From a checkpoint of a small class-conditioned spectrogram diffusion model.
Model: 3.43M parameters, log mel input, norm rmsnorm, activation silu, width 160.
Training: adamw at rate 0.0016, 13600 steps, batches of 128.
Data: 26041 training examples, 66.8 epochs.
Rows from block 4, named by matrix and row number. Each number is 500 + 25 x the weight over the matrix's rms, rounded and kept within 0 to 999. All counts start at 0. Numbers have three digits each.
# ada: adaLN modulation (shift, scale and gate of each sublayer stacked) (model.blocks.4.ada.weight, 960x128), inputs 0-63
ada.583:501494495499506513488488489505493508505508507512499503509500494514515501510498506503502501487493498488492497506499500497500499496508503498506502501503497508509489498505505502496494506502502482
ada.584:512499533507528524484502506493559534526522543497534483493511517487524515500457493494535522498485512473499512507505521491509499520520531504516520513476528495510511503546501504497482487489498485
ada.585:487506459489466464507499477497442468472476461475466533492477491517488472489554497519470494512498475503490475507486467504479490482489461484495473458511506520483497475453502505496517508494497508
ada.586:509493497502467478520514501563480482505486468526497450474546512510488496527470526449494466519551548529524547496513502493543499484475495513513493543529458440520504560485477517531516536502509511
ada.587:515496531510521511490499505490540517507506524510512500513502513507512519496488507498525527493482496495492499492524522479505497522513515496511518502487522500497512495516508494504476494506509500
ada.588:493507510499507520486488506496514495509497496506499497520503501500490498495482497503500510494503503492501501493509497514492501506497508502493513513496503500503517502509505513491500502494511494
ada.589:505501488498510458502496508480491516494502522481479535505472497519495502479534504526499493495458469484479473523476482479487509513473492487512475450513524526491508465499510494506495486484479462
ada.590:515483514519500509490488500519524517522515520501507487502521503483507505506484510485525493513511515504490514505485511492513484514498521512526519523523499487518487514523482492489482500494503498
ada.591:494501490498497506502495506505502486492491476513491496493503488499496491525505497493499486498509500497502502482505505506504492493491506504493498511509490501504496511509502512498509500501507501
ada.592:496499485496492503495494489510477484492492479485485500486499496478506496502514502497498475517498498499499498489508496502502492503492479499497496497502491503499493503482508502501511501508502495
ada.593:506512510499510497507497514507519524513505545489502486515511506483510518508474493492514511477502515483503514514512497495511514507504509486516513502499488487506516510524498498506497498487505485
ada.594:500498473498492462507501513515468467489471459497482505492501482503469497483535497493481476516511499498498502502480497489505486488488472497497471477522477493489504500464502510508509499510498498
ada.595:516470501502461490538514488536494487498508478535493468480534511524501491524491496467495495501545528520519529480499487487533521485491510531507505531532436471527485537501461502523510515513531520
ada.596:497498486499477491495505500513484478485481479494492503492502502492489500507519505495486487510507500510496500497486497499501484496489491509504488496507482493502490503475496493498505500512502507
ada.597:494512506497506513496486501489508488491487504495490512514489486501508503485506483510501513500495488488499490486503498503490504494505489481485501493485507505488513487500515489503498492504508493
ada.598:502510508492527487515489524492510503490494529502487513529489491514495506484503486512507516492480491493494492508499493490495521509493500490498489472500505516478504480506520506506494495488498474
ada.599:511492509512515511492488506513510510497501509510499485498517505487503507496489505486511495507497512498494513506500512490516498498501499501508508509509503492491506513510502496495491501502492510
ada.600:514495508504504461521512490497512502510515525515505505486493509529510515502500514502506509482486500480498500538506515476501530512496508506515505488509506503497499494501495508512491516489478491
ada.601:495510500493498480502499496493491505491489492493495507501491500504488500489511492503493516497507490510500491492500476496494505497508499489493501490494496501478506492501496496510509490495522508
ada.602:510494508494496504503513504518514486499494479523505479499516499489484504508489489479497499501528517517517518480513504489520508484516509507493517519504467486503502521510494497522519503521522524
ada.603:524476483479514454516496493484489508494498522494508514516481491549528487478522487513486529498470483489480485534482482449497540506524504488486489459486497530481508477498502488517486500486473471
ada.604:478521486481478514506513519506482466486485465511481497495498497486493501508500473499485486499514503514517501473511498521496506483484485500491496504505477493492497507486509511508528481515519512
ada.605:513484482497470506497507490528485475493497482521497479487520506504487490513492487477493481504525518524517518495502494493524506486479501510503503517517463494504474523489487510518525511515522521
ada.606:503485500496486509502492482500495504525503511509499502513494497512513473498504518503492494477486495497501495518512507501498482509489497499503496492492517518502482494491508512502499524496500500
ada.607:499486499498521544487494503482496505500495497491483523554484485491501487480519499527499497509465477490464476500489508498480473493492486478488480481491526544492503473491538498466467475497492481
ada.608:498494489496484460516510495522475470474487477510474502497508488531472486500523497491485484501517504526498503492487485490509507480492480493510483486516471489490508509477493507507508505500517509
ada.609:486520501489497499518509522522499489490488484515497478496520507482472501504485479478494499507544522529522521470514496517517499491480507503492510525514456471510487525504488526510517506510537519
ada.610:505502499497517510502498506507503480483477480514507492500506488509491513497502485487489501509509504510509506478519509483511502482504489497488493503485495490484511508484510494525507498516515520
ada.611:483526479487519505501507513477491486466471476488493516516480491504486508487517496515485503489485480517501484486521491509484486498491478474495492478484510508474509481478530508505505493509512512
ada.612:506514516499531484495484513498523540520515556485488501505500507493521512489482523502520500485478502465504503525472503492502512528498514493526508494511534498500516495520507483514497497488472479
ada.613:504477506499454541478521486528485495508508473519514473494526499505489469522478496479494480518540524527519522477503487521517487476499513511494508540496470489524474528499479514495516519504511517
ada.614:498508543505545532510495527490554529525530550504516491506504521491542522517459515504545507476475509462505507519504540511499503540497523521521525521501529492533508504542505498493484499483490466
ada.615:499499505506516519484499503486525493502512504508504506513494501506497504481498500508508508504488491488492491498512511500495500510509505505489498501502520510491508492511515517491488481492494514
ada.616:497498499500505479507511501490496495494503509495491509506487508515473474481510510507495527499491488488498491521493496491495498503492501487500489482490528504498517490503501500510493500503482503
ada.617:493510497495495499488489502482490515507496511493495511506487511498498512493502502515491492500477488495494487509486487508487497498489491501521491490500514513496498485499505486490497491489489481
ada.618:497505501501493523484495498499509499503494490495510489500509500486505505493490491495497507507504505509504505475511498508503503499508506500485508518484497491498508508504504501498501492510510505
ada.619:513482517512488504504504478509503527521529529514514493485513514520538505520489518493511491500496506482490505514467495493508524520499520521526506517521493495539492508515473503497482522466488477
ada.620:500506479471492467513506488504480492484490511488483501513497494495494476483504504505480506509504500507508500517488466499499525499484491487498479485508481510495509496489490490513529495487482487
ada.621:496508508501508520506510508488515505501489486485515489490504498496497498504486482496499510494507506506515506490508512515501499502505507505488514517466505498495497511506516499492501495511506513
ada.622:511502525512531510480493527486534549514511562483513505512500515475512525486481499510538523493475496479483496518494513488499507540521519497525517502494538501512516487534511498484475480482490473
ada.623:495487484499457494504505501521456488486496466496478498508508486521490475504518509495487475522521501518495501488494487506503487479492476494497487506505483495510492507480492500496504507512510499
ada.624:490512538498525516502493507476542534514512561488506505545492516477492493479467484522518533488506497489490493497489480523479510531509524495498531515503509516512507486555491491465488475474536485
ada.625:507486511504507533491498513494517493494502478510516489517506489487502509506502494495502517505498498514496501468510518491509497478526508507488510509485485504486501507512504474499483474516510520
ada.626:485508495499498517487488495485493501486497488491502517520488494486488498499513488517492489504494487499486483490493492520478487504500491494493496494489502517496496483496504506470494495494502497
ada.627:509496514517467481500506484553493486520511476529507465448543525514504513542481524453500464504551540499527541504510506496538501497483518521518515541536459444528478549503466507520514540495501508
ada.628:484514482497490507486481506471478494487488497471485540506469489493498504483537504533486494505471467480477467503482488512467486495485483493502480469496527529493506463477518504478500478488479474
ada.629:493506503500501522499496501493492486491497490501500506527496488499488510503511498508497494493502495487492493481496494506491490499499499491486501500492476510492507497491502503485489488506516498
ada.630:482502494509484537478496492485487510508512503484491520495486501475502501508504507523501474515477485494482482504475505532475475507479482515504492501507525515506478485487509506458495497497482497
ada.631:497493485508506516491494504455495469478486469489504538529464470514479502473544497534490523509464461501471464490506511494470477488522483485468486466459535541476512457473534497472473481517490514
ada.632:490492496507494517499495495488490499497503485487500504514494491491484482504499503508486491504494495504500492496498498522488478493494486501493495505477523506499493495486509504485493505499502512
ada.633:517477503512489507504513491525493494492499479507508483496519502497500487508502494482491500512520510520493511494491492487518489489520502507497502517503486497513484515499484498500496503504516515
ada.634:504502530507530549482490507487540532514515545505521492524504507473519521507468495504524514491485503486493501497496521503499500528513515496505520521492514506516496497537510489486480484492500494
ada.635:503505535504545572471484520460542529520510544492530508535485499466527532497478488523523519485445484488487483498499532505484504525523509494492506499462541529498518476518530487479474483476483490
ada.636:509488493503507535486497487486501521508504514482516507511492484497515503499506491510502510513478487481481487498480494492496501497507524499497486493491500529499488488510498486485492481498474482
ada.637:480507506500494512498493505479494506499493496482500520517483498488497488495507503524502500503488484496488481502493498530472482500498495490494496494495523515506507481495511497467497492487501486
ada.638:496499485499496493487488504496483507504490497489493509496496494495494496486510511509492495510496492503492492508485484505493489499494484499513491494501506506498502491489498500493500495495502497
ada.639:495495507507504518500491507499500501498500494505495499522505508499500496503497505503498495506504502511496500484488505514496493494500501503497506511500496499509494503504503489481490493502502499
ada.640:461539494508500556445438516416504538515492514446479587527427469450511514468546489580500502503415424446430420490489507538418475490500497462489467451471599571484512416491570506411476458472463454
ada.641:470523512520559592438445516392531511516490485446501585559419468468492535461557493580510507507394417440432420456523548520415447492486479477475454443432607583429521414471587510421452435486439495
ada.642:473519479502543583450462541431504494488487463452500560538442460468510530492550481558485498509428439461447440462483535519442440465472490484464467456441550559459491440494555469438465450523467487
ada.643:460547528518539638414464535387547531531497504432514570527427471411517566481515473580521513489405425442440424383520542550417446493515504477480498484421603574461499425509574462406466417499462472
ada.644:462556456430481414581527479591437458461500514502435457518525512531487440479469510463453495475581562473577557536507442536521556490467453469477487464523406427469526550494497535567574515482514485
ada.645:448568537464524548504488541438534540514522558470501527537455506467524496482465483551505548492457471430519467479523504564448523514490490480489496495462568531491532463518556504487516464452472455
ada.646:446580519429531466538502519493490508494497566475463495525470510504482460466433459521479563493542508437564502522526452552470564500501502450479476466480486479467560491497532526544560491463510469
ada.647:456568491437471435536525480552483509476515547483474455499513517493503451479428491478484539484584560471576550530519446549504546504488489465480514485502442428488517545524509526556565513470535478
ada.648:449566490434494429564519497534470475479513503478462457491496500510503446475439493481471546486567540470587540513538457548503566488505485461464487479499453429470509545485512516573576504488521509
ada.649:457548512484553575491491557434527501522484507468516522523458486498523504504488469541530525508456469460506470460529542542457482502488506474462515491432561522510519471501553535486495467513486501
ada.650:468536494486533558480453500401522533533510547426490578526417483483541515481529482586481531486406418429461420487463496530424494486498514479496494442437596590471516415513570484464480430468434442
ada.651:455564504424495413572524512561447467499490541495439447512503502526478433459442495470466528471589553480596549520515429537512566484486462450475479470498426428490527546479496543593582515470523484
ada.652:442572491416468414578538480591442469454510517518450430480516491534494427484419492463461516474607572501599569546553427559518567487491455465481487484526399404506517578487467526587591525474538473
ada.653:470559528455546493540494508463533502495502550461499499540472496521515497472462461522497554459508498467536497478548489528473573508528532446458500476453494501501523486557524470522526466490504476
ada.654:422601457372455357632558459624403443436466508509422426507505484586475382468433475452431533470655584481648580542539394565520602477482460437454476454511366382491514584459477564651633546475532489
ada.655:436589495397480416591530490550451471481504530502450447508488515520487427498428471481464554459606550468610549519551416552506591477496471434456497456485405432487543540510480524611600510457553485
ada.656:476512520508557583458502502425557536517492508446514531544457477463522509507486448553521551507448454463477452440527519539451517496538539483472498507447565549507539461531549450447476436535485508
ada.657:479553507503514513433455484443499618535555619423472577494444506467548540460507515574503494479405440371434439530423461523439504551484531503556482453522600555547516424526536447445466477425421371
ada.658:432595456390444366603524459625430479458522558518409433520514519548449404442430503456456534462642586479620580557509392560520592493476468437470464455546373391493516575484490551620616526478552452
ada.659:432584498408479429573522492558449463486499492521449437492501501555476421507422470473464524463608556464614554512544425569507560480459495449473507493494415419509512565511483544604598533494533454
ada.660:429593475394462387616562473589437438438518518515431440493512487546463409491433489465445543484631572466622566527535404566509580502453487454466488474503396405507534568485488553614613536450538478
ada.661:441582491415488424571511465552476480480510525495438462511500487510484438469438492486471573489596539457590538507519423559500558530479488440487496488516428439492530532509475538583588499484529479
ada.662:458516495523529576464473536413497516515484460435476576536424472448499497475562457576496505536416416467427418431493516535423444492510481465475457453423593576491528425471567468418467436504457469
ada.663:451563485404499412582526477556418478477499510474457449512500495559506415478449481471461540480592549456606550545543415540515583469508482416456469462473410446483504544471485538600590550476517501
ada.664:424609451365481351617556459615418460440503535502426435513497493574466387450442473459417568474642577469635576567524377554517613499472465427463442419519369393480528559485466560651629526456528454
ada.665:432587486397450389591559486581425492474499541499428449501506510556496411471432498474464530477612558497611555540527399563509597506468474454483489475523412414509546554478474574612611529458514463
ada.666:431583465393447381617554467597417447455496507510429426503511500555481397482425483458434553450635573475627571526524389565517576492495462437466490483516397398493544582475475545627616545471544496
ada.667:452529474523534641398419513384489536518478495414495591548409444459528540486556449595494500489381402446395402431467511546401418462519481466462468447389602601464507404476575442383420422501434466
ada.668:441581474407462391590544485592432465476484520509445436496513488542479417483433495462465530488617569510607567540512416553518570488449494461467477471513403402518520570481457538607601525465531494
ada.669:437590454388472344619566494614415466440503557492437430512509511539465406460429477459434544470642586477620582569521390554525584493466459434467463440506368390497561570491481581626615550458568487
ada.670:420601469377470362602547481610417483471491552496416436522511506553482389464414486467451538483653586456638578581527384577510588483445470436464492468529378391490528579480483572626631546452534457
ada.671:413599448371467353618559484628402431442484502513422421503514514569466371472418475455442540485667593496643587557522387582518593488478474440452473463523369386513519589481480543626642563492574478
ada.672:459564475431498449550478514532469496479499550490472475501492507507483445477456476491479518472554527490572524527504446539499557510496468450474505471500456464482500515504503516569572520454538467
ada.673:450569466414470401579540474575446466457486538519446448507506499547475433467445455472472541512597555502592551540537440543516563491492473441477485469512409432471550544484496553595588530461528500
ada.674:411603436372442363618585504604391440442470481505407413494499516557461369463422465458428538480664586483655582528533377582514599442479439429446473461517362383480530595476468554641640530461575499
ada.675:470534512504546580469457508426533562515519559451494558565439489486531506477504465570508516485423433418447434472473487530441480521484507486505501475475594566505525433557545481445467430472469417
ada.676:426592474389484385625530489607422460438476522492441432497510498560483403488435462463446533473638584447627574540538401567511595467497469433452482462522373395483515574463488565620622540475548477
ada.677:438578467406464401592537495590425467473499525504447446485510502542482413473442498468455528461609567497604560541506416556512596490476475455469479467507407415497513561467488535600599532446540484
ada.678:474504476529525581449468514444463482524467426442497560525446464465500511484569504550501481516424440480433440465497550513448439447477451454450436452437569553470487444439568469437475460516432498
ada.679:405614457356431332629560493635372407430487522512402421500498482579478368480423483458417550481672589469668583538546359583511614458474448430458460448516334365481531592456467584676655545459562471
ada.680:471507492542510585420427500428497512505475493440487588558443473440496530472561505575499476515420430483396423464471512537415395482502485494485497463473597567482492420483554476374445455482461480
ada.681:453547541519529564476450540425542552543518550436482562525449491450554547503507489571536476489409449449451442501489555552430498513466500493507502483486605533514521443517570485421481447483464439
ada.682:453563500493531563472443527423514531528511573427495582514430491459546557490523505581511512484389437414439431521493533538417479530454488475514443445477598558473521423484583526426471469474428431
ada.683:464563504433488443560504493544486498464495540480478471494508515499489460484451486482494528465566540462567538536532437534502564518495518445485504480496448455484533527529495527558559499477535480
ada.684:468552511440505438560531516534475482499501528504479462524505505545518462502446498479472554462559545470576541537542459530510560493505514455459498478487445445498532535508510537565553524475504473
ada.685:453567462425494390568533468592458460443513536489434460515514508518462438493455479472465522478600566460577555542517420541505543491465491460484489467552398423491531550511473547566576512456560462
ada.686:446578501425560501530512539424517482473483515475476516543426477512492465465467429546482583461507472444575475486563471543451550474535490441435489444424498528425514460493561526557554454483508508
ada.687:454559475431480418555552484551465501479509542500461465512513522538492446484454486479490521489577544457576540541521444545508558498496474463476487495512432442510507535484487518565566525465528473
ada.688:454563478409486400587532501569426452467490501501450447503507506552485428480448480470451541487605563486609555537540421541512582467475477463470477466505397425473518555474490547607593538461523508
ada.689:438581466399509372610536516566441464442489520481450448500491489567490417468445472474459562465602562458613562539536424551506589499511494437467486448483398419465541553475497536605598521499520473
ada.690:468558543496553558478454516415564563552525587449517552533443499493537547486482497564542559467425452409481451500515535533440500533509523449491509477425596544479522441532558510460469453472445453
ada.691:466564509428509439546531502524477483470501547492461474552494479522484461466459484492495536469551524464565526516538446520503554493500499438467497466487446469478542509516521522573553514462506482
ada.692:453561469415476400578544467597436476461500537498453441506520515524467424485444502459458531479606569478591566561504428540524573489478445450468475470519398414484528559469496536593588529446545491
ada.693:459562501429482407567528481536461480483488544477469467498501488532505447485454483483469525480564536459585534551518436541505574514509479449476495472508441449494509529504486521579572518467508464
ada.694:479537482446450407559531476586454490488511552497465468501523493535497451458467502470479497497578552478561546562475427520520553512475476471502476477531435445500511536475470522564559540446513478
ada.695:434584469388459370611551475571410440477492484507423443482491463581474403475443470469444545460624561452640558538560409556507600456488455440439462454500388413475521561454493563641617534456523499
ada.696:459545529470539550518483516444533479502516502485506495536471479506526497516462477524521547493489489483548491467561521549474514485535516468485510508432520505500536497536540497520521472512506515
ada.697:461567473416448377575550497598441478484497560513435453496517513536499434451460502458442535424594560475587558582503415525532595491481453457480485460524401431469539550466496532595588545460501495
ada.698:443571465413490388591542495562432454462488503500443457515496498543473419477449479481454543484602554460597550544525418551500578492493478443464473465501397432494530546473502549579592528477537473
ada.699:460572487422504409582535489543483489488495540491458466517496507533494444476445473484488546464584542441590540544550432534503570495502500445473477464496447443499553528509499566586575516455528473
ada.700:479551524484542499507491526470553533532493555469517506485482520473518518490461490515524568448478503473522499532530542523481513522512505476497506488464554486493533484532553506507512507510477489
ada.701:465557474438477428553526504561445498482500511503461457495513513521473457487456488469475508478570553476573549560502448532511529488476480469479476474505440434481511543478496529568564540465506491
ada.702:451556525455519490541498506481526499506502543490473490525485503485502458490433471522512536474525508470552502514555482564471538512504497473468514512469518490505542500534524527509542496475528492
ada.703:434594530407541473548508511455512504490474547466483487531457491534484447467433431528479603454547503429602503485586441567467574492536531436448507480426480482476541498529528541579575456464518438
ada.704:446568529432537451552509516487501513488485569476471509524464508510503448457447457529488551454535505432558500518532457553468566514496514442458514470492487485486520490544517533535558490468511455
ada.705:445569509444524468530508526504484495488510545483481482539487501501498462490447479509490527496548524469565515521547472561478533520518486463463512497494480463477542515516525521535556494488526481
ada.706:458556516467532516491483520455514517499504517476500526506468505472513518484500487534514518489458478468500476494514514544461500511503494478497501481465553513486517469495531501481514482495485481
ada.707:457569491418485398580520481571446486478520565500437466508504501542490437456452501478488533494576550472582545545517425539513569501474474440481472461527430445483523532488499528581580528461538484
ada.708:460552488440481441541504473537470486493520537472467463516508520503515445498444494483469544462559540468573536541526452545505545518501489457484499493510457450503486535484508525558568518484519468
ada.709:457561490421485416563535519565454468475469518505441454495513481533498436490444481472462530470583550490587549531514425537517573484478476453474501478505425440471539545478484536587578533471517486
ada.710:488558526446589484511504520471554525522502594481504503506473510477518504452465481515542577467487492445531496521513494495490572552540542452505515468455522504475532477535514498550523478484494467
ada.711:456566480415471391585537466568445478465505525511452451507513512553481430482453490464460539489595553481604555545524417538516564500489479444467480479530420427488497550494485536609587534467529480
ada.712:453572512434505482535511514497524503472485531476492482529487512510487471471454480502484571477536514465566513501550471541495535524511516435476506493463487474488555508529521518562555497476514483
ada.713:456518449481500560481467515428425456483473401419468582544420424491505477477592499570446496505420417467463419447507501528428473417474435449435404424403562576483503426417586487472508472484443480
ada.714:477545488444509426560541483547469510485492532498461460506517519522500454470450478474478527487561540483566541539512452519520561509504499460492483482500452447491543532498482523570551516482524484
ada.715:464557478429477424546521475548474469470525538495466462505508493513481447483452506477473545465571541470577541524550436531514571499494506459474484478496442447502529533494473523578574522481507486
ada.716:443559508492492570442419481419483540521486541406491582519431483476561520488528508584507478468434432421464427502478492561414458497474476467492477462453582559499501426495566488437492485452433438
ada.717:466562502440485430544499469538478524470500550494457479505504505502496462470464482488483506469550531497558529530500439529503550511529483464512505477508466459498534517499513500558557512488519460
ada.718:454564487427494406561517502559459459465482548493450462508507503516488444462450495482483546468576551480573546529512430543504579500490490448491475472507434441484524535485493552564569539482509475
ada.719:461558484421492393573513464566453489485487524478454453492514513527475433458452498467442524458588556469593554557520415536521575496496485436478474473515416432476517549476476517585585548495528481
ada.720:456529482490522542472475492438479490476461463445468562535440463466479465457565457556490508500444436481444436455480474526439480466477464470457461448441559559437507439465562481443492445506475468
ada.721:458518458476481558448467508434433539469473475431474579548431436494527480473569495572476477526409419450424420475469456531427477463453460461482436436459557578468492425463558465439489462505408445
ada.722:450510487502504584462443527449465488492500449456435560553451474465475452474566500554501474517441440464426437447471492544442450465462456467468470461475551565478491449455547475414468439504475450
ada.723:444528458482498577454448490444448481467479469456457568546443456483492481461560500562474459522434434484426433457464477537435434469466445469482459449459552569456494436443555478430458458488473468
ada.724:492511445515519540458459517426473480490478452432489583493430458475496531470593476562471475514402418469444418460494531485431438477495445465486437422451585577456507411428570495467484460491463487
ada.725:500507512528510533475478511444543544513510569448504576523465512456531541478544494567507486490426446498421438510451515506442477549490492503535502462520558565519520422516515472418454473480494466
ada.726:471518458509498536467463514443457476487495473458460580541438460493477504450586521561476461470415427493420427488465483505436439478458443481444446431461559573461500427445543477436456484473453481
ada.727:474494475510511587463449513431487480484490450455485554570442444469497514511548504562501501495420434497441432462487527522441464461484450486481452465440549576471490435465575493442470450490494499
ada.728:483513510485545532499478504447498529501506522458485540530460486449519485475518468548495521506449467470480464514487501521451502508531480473465459456444544552470525453482561486458494471509467449
ada.729:490527515482546521486457501455512525527493555453490536520465492453538505473499499541523525480453475456496473514507509512464511511496502469480488454457553543484500456515554483484499499468477465
ada.730:465556490452496447559515520521502488485505551495476482542500510508485473463466502494489532479541528487552522522536476529498534527477475465477482479495470464488546512481520529537546501481518471
ada.731:471544500443480450558508487545463477498500539508463467512512509518497461491457483481490532470555542475564535540525457526505545500490493466472507484502444455504519528494505525558555534476527482
ada.732:473538515459482461546520507521488512511523565485466477530506507522497465476452475496514511480534530465543527504502473533496523527509483456458494496505468471495524517530489524524535514465507475
ada.733:472492479512498574440460504446469504490472467452472557555454453476491484479557481555497506520437439506426440442470496519447454494487477473499471465466553557479466444463539466432468446516498485
ada.734:480538501458515424546514491530490501475494565482476491522503520490488464460467511499504536500532528487539522561499452519496536523503484468491482464496480470487540507501514537529536512456512485
ada.735:452568473419493433553539469569455475465497524495463460510513490499480436479444497476464519483587551451577545530529424543507576481462480452460476483518413447485526540518497541568579521478514504
ada.736:462555475418482382570561477618418485446503543497441439506523500547502421479452471454440515479608581496594578555528420530527559474486479459477486450520394409486519573487461521604586538476522473
ada.737:471499497515541594453454529413485506508462450431496582552425448466507512470578476577483505515395413458416415433508525516427446451485463470467416440420581588442481416445582473422452433506446467
ada.738:459566482422471396576525491563448463477514531505455460493503491556495442473464476471459525487586550500587548551534433532517573494502479452481467457505419433477501541491491538585579516474518489
ada.739:453576536450544493537466500479500507513494570490487519550472486528526493469471503533517522465490487440523485512512475542468539523528498464475487479484520508502526476519523483521521479451502455
ada.740:454567490426514397575541504567452469478478534519454456517508522532485436460461487470463533452585548465582549550525437537517563488486467433481486469523413429476543544491498541581578534499541472
ada.741:449587481411492370579522483592451468454490570511437454512507506525479440491445484467459535481595563442591563580524408536522577521493468444489470452530406416495531549515502544600589519446540442
ada.742:455576487413519421558541501545465473454489543493449459522497502543503435457444494479474559449579545464593544537544439531511573496502488429465491456478436440477553530481513521599579511475528476
ada.743:463566493454548544456431521417510542515467548442509564541424447484551508449514493572494566453428437407484440483519487520438501493528502435466465435417574565476543422503555494493503473449435432
ada.744:437587484397454383597534498596446479450488567515454446496519520534496416478432495468453536463626576500612564559495436557512574514462488439478515472540393412493539556482477539601606539463535481
ada.745:440577469394439367598566467598421457474512525518432439501508516560470408495432464465457541469624572481623568521523405553518584484448475450478480465515384402493511565491466573628610540463533463
ada.746:421592453389448380586551475603395470460480492511431428487510504554440393467439496458438532488644568495629564525526392574519580484485481433466463479515375395483519582473475543622628546484539475
ada.747:417606465374482360613530473579416443435483540493417435503488493577483385458426447467439569455634564450644564548550381572508623476493472425431466452493388412463525564468508540643632530470550469
ada.748:434586464392454377579542443612428450472493514511432419504509519551488404466420490453441547496640583485624581521529384553526588481465446438466487456530372383497535588481466544629616523463558472
ada.749:438577466412472403577530483574447467487500523510443454499513482537489425465453487472466519474604557494600552538512430561512564491461455455472473483533410428506536553486484544588595532462565486
ada.750:452575483425487426552503521529457472499473526488466473503484491512490446459454475489491546467568528459583529532535448540498552493479489439469495459489458449471513519506513525580576504488513478
ada.751:423591474372469361625579497605407465468487541512418430506506521598490376461422481465428547468645579480638574544537386569518608467470456431449487453508368403494523575478467570635631545477550484
ada.752:434584478398469401577545478582442473478523528496428435507503520546486412482425489469482518481621570484618565528538415561508570478477479429470486474493396410486511565500480533607601527456532470
ada.753:426599471373480339614564488615405458435489530505425435483501503577483392460427491463414546474642580443638576558531373559515619486484482434471460439526367387486530575472449560649627533452534436
ada.754:444576454403501378591533480601436500477511573496447459518511536517477419452446489476460526460616564459591557566474414546510572507471466445481475451534398424508535540498477544589597511465511453
ada.755:437553476494510576460469526418475480503465476433468575522425474468497505486539473574508493480435426452464425447516493565423477471488457491498461472458588557470488435460567511440507440488453470
ada.756:440568479413476405588542501582449480470479496497455440512505504556465417486435476470442534478609557487603555542529420558512581471469476470462473478500404415483507562478483550594596504489532475
ada.757:419597482375425355627539465645370441430470495523410412491519477567472376459434501440435525468667593505643590542540373567532588466445446428467469464542356367493530600438465560643638579457544463
ada.758:439570489407464412584550471603432492469515514525448424512513518534474412500432470459470532474619577494608573510535421556518582490487467447468485478510390405494529578447497560603604541479550511
ada.759:423598454383460364599558488614403451462503523517406425489505508565465390459421485457442541473649582481631579531531389566518599459468448433456479441514373385490532577465490575627625536456554468
ada.760:490505522522515540484485505464532519519516521495512525504476506478510525505501503530522501497463480481468476499495534516469496511497511511513514497491545524504496473510511488450468489489484494
ada.761:457529462513536572453462526441485522491469489417484565529448475439493498461535461561511491517446442448436439454499486553432459484522489472478473468443577551463519438500554452410476457490462477
ada.762:452543472451530516464464489449478505469485502454471561548438459497490464453549451558489512497449440453462441491496474529439508490484465448470458439474540556467518437473552507472510458473491464
ada.763:479493492500488523501475510459488488486483466477498536520466478498504480488542478538481500503466463486458461463485501518458499473509485502478484475475511547487491462490514480452492472485483498
ada.764:497495477534498560450479487443501525511491487446494564507466475446521534498560478553520460481441442469434441478461514510450441468508494500513493491470560560495517442459535482431463468469496472
ada.765:479524485533515550439446504424509496497492481438492589522434478494496540471585510568499470506406416462418419471477539506428411510463452492496456439460603567468485416472563473436451449489445472
ada.766:490498482522481552450453488450481521535465484442480557506459476466517517501558492546522451516418445475439441482471520507451446499461475487509485463482561561485491443469548490439477486488470489
ada.767:491499484508525560457442496438479493517494474457496559535451456489528522497561509554509499504411444460451442486508525499446486489471474458477433438434543576502495436455560480451462479463463457
ada.768:474515514505509578454476492415494532542497499449503567521444481484502516519528491570497468495414438452462434463475522536426479490487502494498482475470576577494464435483560469443482448479439489
ada.769:487520507498546539481459506453512544510516554446502546541472480445532531494506493552505505493430475470459466528475514523451488527498504494509483470496545548505515456509555500441470494460455460
ada.770:458518464488527570459470508417473515490476474422479575533427454479511487472556447575497489515413420460443420440482510532427473463470470484475464445439579575484497424472564471447484434481466467
ada.771:470537508462522480513479512503488509506489543484488502513491494465523467494475494521492513472505508472521499525510478540478536513496466481488495486501489513506528491498531523498529499477506467
ada.772:481541515498568556475449497436550536525535551456492544548454494486531541489491505554519518484422453413467456480487529510456458539487517481498498475459585534498536445524556495480469440489447435
ada.773:447510474512531598434472548415475469501480393456494575521424430443477505488588474568457509544419418515438418443514567534427441428495444476430438443405573568447509431431584515430478451512443512
ada.774:473576526522595584450465536410571568510496559427507556571440495395488533445493458581533571500413450455427444495476503551419463538546541462498511470455636556480545421549555472389409428462484462
ada.775:468561483427514407553504478560466490474523563501452462513507514531477454452452482473477538474569548445579548551526429521517581512493482456479482460515432446476523535511498555582569521453490474
ada.776:457502468503507585430428491440467484498467431437466573524436445438470473494575484565468470522427424475424425440487504529433415475478467487459450452467563567488470431438557484430496449489457485
ada.777:456555509474522539473476521424540543528489557451505540536447511456495506469477475563510525482458455462498454478490482550442537502493491483501502481448552545478521448525553454477505446467509452